config.yaml
norm: "layernorm"
head_dim: 64
loss: "cross_entropy"
residual_init: "none"
lr_schedule: "step"
Rows from block 2, named by matrix and row number. Rows with one number belong to one attention dimension. Each number is 500 + 25 x the weight over the matrix's rms, rounded and kept within 0 to 999. All counts start at 0. Numbers have three digits each.
# v: attention query, key and value (stacked) (model.blocks.2.attn.qkv.weight, 1152x384, the v third), inputs 0-76
# proj: attention output (model.blocks.2.attn.proj.weight, 384x384, transposed), outputs 0-76
v.269:471508475444436465491468463513505461489486508528514470532504497537464545559486520532525515501493462483503455458530487504502472481476483496510516515469504487507529504510533572466533539461510511524455522513566523515498532477487468469
proj.269:526450518520551506473507507513494505529511499464528548491481492483510472483454518523487486520539515516508506487475477503531542518496494479468460489505468535520504492507495493492539517498466517492485514505494476512508485506525465497
v.270:496531513460437484506462473503530494502491492445519507509492469501507461503478457537519505515488511534526511468498482475472498529515460519478515438537478481527518539512500555476504468483505500482551509509477455466510545480501497528
proj.270:522538471500523420440516516525472496560531490505474463512482541522530471484502532492464479501530514437507479546475504517517492495504528448455466497430540499472487487495558490493518560512473509517486498489532513513519471509459483475
v.271:455450507461519532492488535502466552543502516463502463506485493521473474516533492557501487475496495457530512487494503496472525494531484534496533478489515528516538501473476529516530487493550495499493495511516495519484488501489521474
proj.271:556473498528503468506499489492505506502500518497537538518561508468511498498502475499513549495429489566499557511479506494501491517516498478515466522497468532508501495547500504486499487531491528508498492472493508495491488548502504535
v.272:504486507494506517496495477493501514531521521450487534415497511505504507485490543499499482481501517491514520515477493552458482495485514484472508519460470533532465537476488529486473552476501581486522479485473507528551516486517491529
proj.272:493553505506482492562490497498462504477504479530456497553474458458514480468480474496456506556523471511518487476466528495515488538539511514474508523513506490479504467499533542518516502554504408502484504511520504452473525532511534481
v.273:511518465477524518515508469508488524494502475468475549485522512454493459498525525484533496529515509518497543498509512454487497461490533463517521493524526482524479510494453514494449480476496555517502577485511516521522554459513513502
proj.273:521489516527492497463520514504515513470464514499494440520485471514526486486514463445466535525467524502517527519490481534506502541466461514510482506469507510527504503526542522502516533479503440466493495511510524485502461495460523509
v.274:495464531540530477492499492494487487544510527505496524515509546482476532496475487509492496527461500486526493513525510495517516501465501474497521508516521492496456523492473535565456447519453467503538550465522488522495508493515495470
proj.274:534473475460472545546490524486518534509528518497523491471494509487539501473495480497494481471522500482475484504476516482482489510529539523483455523469561497456553528440515470422502514503515510516456499492534471468500495499468493521
v.275:468488523517510526489503478519510537492502518465484520444511511505468488529480511448434477545520526481476461481474487466502542448491470517532520505482478509500463536490469463493496547489499501497532490458478495536479489538518456466
proj.275:486475508507521532523543506467490521509518497497482509528482517505508499472549496556472540489433488489507495519486511513517494497524522486480496491532514476501494478483524518519506460493529488478490536522504494448488525501507525504
v.276:487479474499493512503516504486503475523518527507471497468545538485489466534501516548538498517473465514529470527500522471495549494540507505519520518529544470529476562487457534428511481456487498532515508506527524508490503513501475496
proj.276:540488505526532525510508503522495499497503478539505513532471483494488526494514486496488435493484512509511526447491469487470490516491489513485465514449489512467511468483492501542484540522541496452497507519459519487467505486508465488
v.277:501516540497500524479530478456532516461495505499483434529512504488504474552460472501475475450548504471524540499478494481463514504504536490488469502449531518499496518539533491469515542493513494499503490476557468476475477477452518512
proj.277:509492430482481482493491545526505528500523491507483491475532480487502508426499496463483542486477474528425506500493494478523497491495508469511560479456494486521545463464482508512494476488560478513467535535487505514492496501500502503
v.278:492510559506471469542500533492488510475463523528517503485444520511513489568477516437543480465525460468486462497498474483531503489510528526524491475506537480526505509512505565522481535474494482557541465522526456496513477505507508481
proj.278:499485456508518533455531487478490480525520498502483499459544497491486489520510494557489528551523525482495503454507533479435513514496491494453448506523503507458467492472504459508522489496486525490427515508477531505470502491526466530
v.279:461509530497530513507508537514503471519518494510496484519507527478495510526512515506486529463494482505519479502510542536452501496516506451497517514469517472511496492508476468460489439499516489523494490504493505503492527492443537528
proj.279:535503454489494489494501473487508529506475504547490503484492505532483528478513491502505479532493505526466536486501493476493507497494487542501480506524519518519507500478506514533507532481529507457517529510450495485482478551546513475
v.280:466560495443523473493513492488493484480514526500501500514474438513515486487509474523467520500553499508475501517475558524509472481476532535495502518443504513464496483551479563518523497536458527508486467481536501501518515515506487462
proj.280:570475505513483510491540500462482559512517479491465521514544511477489487535488532501493487509467464479482512448540503481478468518546508451465526462531480477498531500469518492500507463523512491512492490541506504489494442468453479551
v.281:542524489526481498501509522511544523507504489507497455512516502488503537483498537488507462520524474503492484523484470502484513480476543501511534522480524504496525537481478455503488482480523473512469472537537523539499497522538474467
proj.281:456453488482500523497499525506489473515540498526490511476522517512503511475476511491507527491492475475517468466514494493524455538455475487516505487487501468526473464485489471530462501525540492499504545505508489471485496455486496499
v.282:505475529522496560494429500498496511530454523486519542507490501481452476500471519477526520474467476497535487514519539509481466454444516470508488518537579513470512495463502497502515502510527518518488514556517456465503511517523509485
proj.282:454490519497527497498539509482463498536532495485562477486511468509530561490469523503453477514502531449500484484518491511498523463572462540495461454509503521484486492496482500467499513487529528524474477501504527482521513509462499512
v.283:478519503493511522542520509496499460497513461505507467518502531495526409485502486510536486471532477510490492484458515499491514498496509483465456531484553550535505502508498468513547475506506484536470507469495496533509471508517492484
proj.283:506509471476491473468537511533518517461487467515515509510461487512530548496506547498461498500534506494504495521507521527474468503520510502493566456513488478481513469494512516491492521516490469469524476509489505482483479516523503520
v.284:502486484455523474515532523532463543543490522538494520554482508525506485467522520513533524510548517479516499490500484497504498509471525491549466483474471473478490449493529539540507510527487509514488495531503556504530510473465500507
proj.284:525499484494499524517454486504510486519507480450513519489438493492474480520493497504465495491505454489477475542481522478531478501488530546488497499560500482497544511466490464490496512506476511516495490493508502531484497499474491486
v.285:485547449476526456464486550516485481483500541487532467517594474497470478485475519503489462477478504595554482447527465459543496501532491501476542492470442493487537487477541521472476465506485478509411486486536503527478546469475527496
proj.285:524460454505511496479541521546534511522474462492503551482464520530493514541512490507475502505534480431511481547443447534583496516401519518527455523474532469505474516551492520485564495472471481453545511442510473480528465509529508510
v.286:520513542491498462489503531527523477505485532513479524502516499517489459489523479529508481504469510513536486508509471493443518513490512493486425515511524472500511516484520502499496511495565521538517499469493478527507537545541475479
proj.286:496505510517546541561491486487489509502487490536521480494484494517495523501504514511519509509510511500484530496517509534484521523482536509532549438526491499504478476516487469469481466461533476454489502496520532478484480503466483485
v.287:492477558516477492518507476486508489544528473499506535513482498498514517466499498478485499530525537470463562518436493482489524542457491497521521501496486523487497491472523489493525501556514504492545508501575509444575505501472503518
proj.287:459546495489512496507436497474484496483483505473481481486529497486486529469510516491483518529539449494468429484573504527468493484540483537508520446531519448500524489434494453522500487503502519489465479548487490536473515504509484469
v.288:518501504500524510489537500512495494525466507483499466470517513515518482437503511470442457501491470474500515472515496514502550455515448488528495486487511514512528474505512468499519503537510490454489500525482500549498573525528459456
proj.288:495494512495470502533486530484510465465513490487499490529491491464466536528503469500548509497517549527487491522496530521492519540483509544486520517511503494519461531484496505471497515476550518477466520518464493452547506480466550541
v.289:505473491451484523492498526485435540481470453425505519513455492500479451445497507531521495501485499509514548495476505510530550465485474459511455469536500510491485534517484548483507510524476538451513533502498501516545509487501487475
proj.289:507507504536504467483495520500527502504522493526503494497525510491488495540521510501515498504507513469493453536479488496475492524505501534512481514487494486480499501473519503442502480485531512515501514500480507497477500502523542494
v.290:476479471493506515456488486504493537531495525500472525503452504483504494474548496535506505473527482503498505498508462503540479517527493433473494526499515486506508534525523486510509465502533472509499531462477503553511481529484551499
proj.290:526502510489505510534486516497521531494483512508504471549544457524506462497538492472467520516477501503494546509499507501463510511520525523494487492463504502482504472551480549479528527462478501472531482498523528489501503478501503504
v.291:506501518521513472494477472509476469503457498512508485501468511500489564504513510464485498537508500506527457492502461503520535503456488487499450500521519503477536542505515491446511552518474553515514509489473473492503512492512460479
proj.291:501518460494490535536507506466521497560495516448515513495473487501514466517456454531499511504502529490522520515500558521488504468486509546518524474521465481473447474504480509551470481496469468461508464478509520481516510497497474540
v.292:469504505512512490568498537534512466481549521453482490555509495475521510512459497519495513509477510522552533511483458507500524511512529479482456500501467506531456500504477544481455492481449553500525524495516491518464503479518500482
proj.292:485512500507466508514500504474500510494467503526482516461484462478482521489498490477490501534512505487500466494482503537456505475480508514527550493487526488474495479470473501514514488479529519484450492537480505486500512516505517500
v.293:440488522520512531503508510515537492500499495481465516504440498480506495486505487496501491531484519536495450494549505469493507501498463490494511556470533460491538476488538453445473537454536470457453505519484507492502458498462530508
proj.293:517496512506527510499518544511465517483474506577480472481548507508491488527535509487520518509508479519477529577506501543504518458501506499534514455511462491530506532538494513556479455476525441509523508477482510502510484491517502489
v.294:522517494511529531518558482497482502520511506526488450493508511476523493485551526459442514511503484509503540472458495472515494497489485464529474475527463478482488507540483407512485505526483469521517511500498514508513547486509472498
proj.294:450505475478478507519497489486526574511501485483469512524537537523501529512486473539530476455520513516516498517477509518487481496478542528485517518475515489496521497511491498533542468484507549503505484509522499500510466545509521508
v.295:533508500465525496574463480523507500524495491506528505451494477464534498529480497488482506489485512486528544478508548518490474500470480510487510485521491519519478524515437523504499505509498540455458516526459514494492551544461513520
proj.295:500505526515479475445506535474467542541486494486491498490506515536511505516485548538551459504514506476490486488506472484490516482544505496516467515424500534465489493474539523501514512510512491553537515490524502511506493453524480480
v.296:507486554512517533504482512480461545518495495474466514508475521507533476494492554520480482467477494547486461536495495535455491493536540487523487498493504454532534529498532486473529486500515507491469474481485484498546500498528522556
proj.296:504545508510464503523516494495452461490518512503553480526526512481459545487528444481486477502540524470505484487513521484502503501495473535535466496509512511493479480489476507457462506466494545489498482482544519466484524516484520439
v.297:523522504462520470496460457499492486488483472506469504471487436536472507495471508499493483476552483483532464506473498501551477498461503466474535503485526523488446534522483548527491454531478468539495502476507511519502510505525497475
proj.297:473450520470471521515533457525494508510558522439522519505518546499549492486536518552491508505501538493482508482520543491473491519501453482462485478515466482500490472500517483489494516512493519534497492539525509509534457542460478526
v.298:488498489489548545460527469510551513502495550524511530473483476518492518499559502485547488534535512487483526492525560521509532488537495463496480482501502533477493517550497514526519512540447515500512496479444506518502494445508504472
proj.298:480516499528504503495456508490472486534458542507452496488465516486492480515456474500485490492478484520528511487486473506495465514507521537477514558492482492477551486461525464488502513515543493511500452484526490484501508539479534502
v.299:488491506507541470508508496544414463509469483504472451541501581521488482507510512500475512525500515493504523542522518462538515526506473507514524436497471465486543571522514469518501509522498486503491496494476478482477513481514524464
proj.299:524526520503472511501511512487531527519502522508518526456442451481534512496531534510552488479538493499507510495458515508538498514481554479494472558531543498492467459498516518481512479506460497494545503471484488462542475508499550486
v.300:456481528493496509519478474485488481491507521450479490552528544507506477512488480532505481463537501505462506527517508494475495450521484491501503538511500480516474499493447520515516490528480495533532493448470503507525497470536457526
proj.300:535472484481471495502477490500505507479474527524461493493528491480470502507501499450495497499473506504511503498514475500504520478506511481466549477490511523490536484493516492496518546489477538509454536535501497486506514527497499483
v.301:543529527530494498514493461505497545492497482524527511473507514547471518523516521532465487519521462514505511555531456559502520527501516490492503523519481505518490510487508531510510523506511495508475530488522509495499525500449477436
proj.301:472478515472507505504496493493501476516488525470489508520521516504532518497472481522504486493538529521482519459484518445502535516492451491518496546514477474489485545502474483522491465529456490491496453524487507521504483508508504497
v.302:502490507507469534489486466462520528490471495477529451513459493475515521532450485508525498503468520507526498557510505534492504511473552522471485509418508520481505504541553505436463512465504508482522460474546536485493540497511451501
proj.302:501534494491513484493518526495452490485539491551503524474536495498500511490539489522483497532498517477472471470519471488497496464512465488544511477545482490457519521474470501533506495525503533523494515539494502512477475486485456496
v.303:539502547433535485510475528492477512530479520524537527528526470517538489514535500494488482452495451512531504496492478539486469508484535502506520491539462516484502519476474511458481508461499500549461510479489521488509507464543426497
proj.303:488450510511482497471506478524510483485504503476500496508488517482507506490455487543513506548521526493464462490512549481542497543481482513467478502508510467512486492504501459522526484510450463517505476520517477546537516485502518502
v.304:517505476469479464519545544512500463466512497521515520485506482509531475494452438470475485534503447516477516512454506526489534477507496530502523490462475532511470497520516481450495520446526466480460445519471521513483531504490541480
proj.304:521481507503520525475489465527513517510519476451494447500503489515501531493490546494518489525513525498481474483482517486500465521485491436517501482484489467510488518510542541564501463553493542507499562487533500512523485526484427526
v.305:473470539457523473521477509500466526529490513479501466485515494529537492479478491489520431516502518506555489471478506504479506539461542501480522462456528491520518494474529496509515494500500507508520552489487480474517509554517503509
proj.305:569503460507498457490529494499537469529526511461519524503501515509496491495549505512500594475500466502466528522503488524527503483516490486509482501557460506484510513506513486519507542523518526471520461502458503509500494488507500489
v.306:492506539499502453467520515507481495486530502527445497504544486505498534498513545514502501508493507476469479549497473522513482487509489490486495448518494491500513467546514475461484483537518544490474505492525497513483503480470495465
proj.306:528471469482493508497482457482533484518506502488511500481515517484493483503501496508480486484466518511529492504483508471521486531496494491494492550510508517540496516449487500508543522451479486501508479525493465501541481495530518513
v.307:486547460467549530476468524472500504522487514495533543453498519487488488514508496533531516487515470480488519498516522494488514528448537520495493500489515548513526522518515484516472498484536498533491503530521476519500477495556488531
proj.307:518477492496462481539527499490519496517485511563466509520557503509511514449492521431454540533504492505503468529514483505483464470562496516558537507517501490505486457488462505509502501522500439518478519460492502507469475509449520507
v.308:535486498499484477497521525496522498477458493560481483530537455509508501500493480510528476466467536459515514520524507536459515481493497504486471483516458472477494531504523509516485535522469529515493466459463508490489492520522508470
proj.308:476535498496478495473487455530512478484480501465513465512440550492528501536500505493487494523559508546526519452510505483550496531508515496493542519504542505531471484492501487491499485502514521495511511511545476530558502477527466515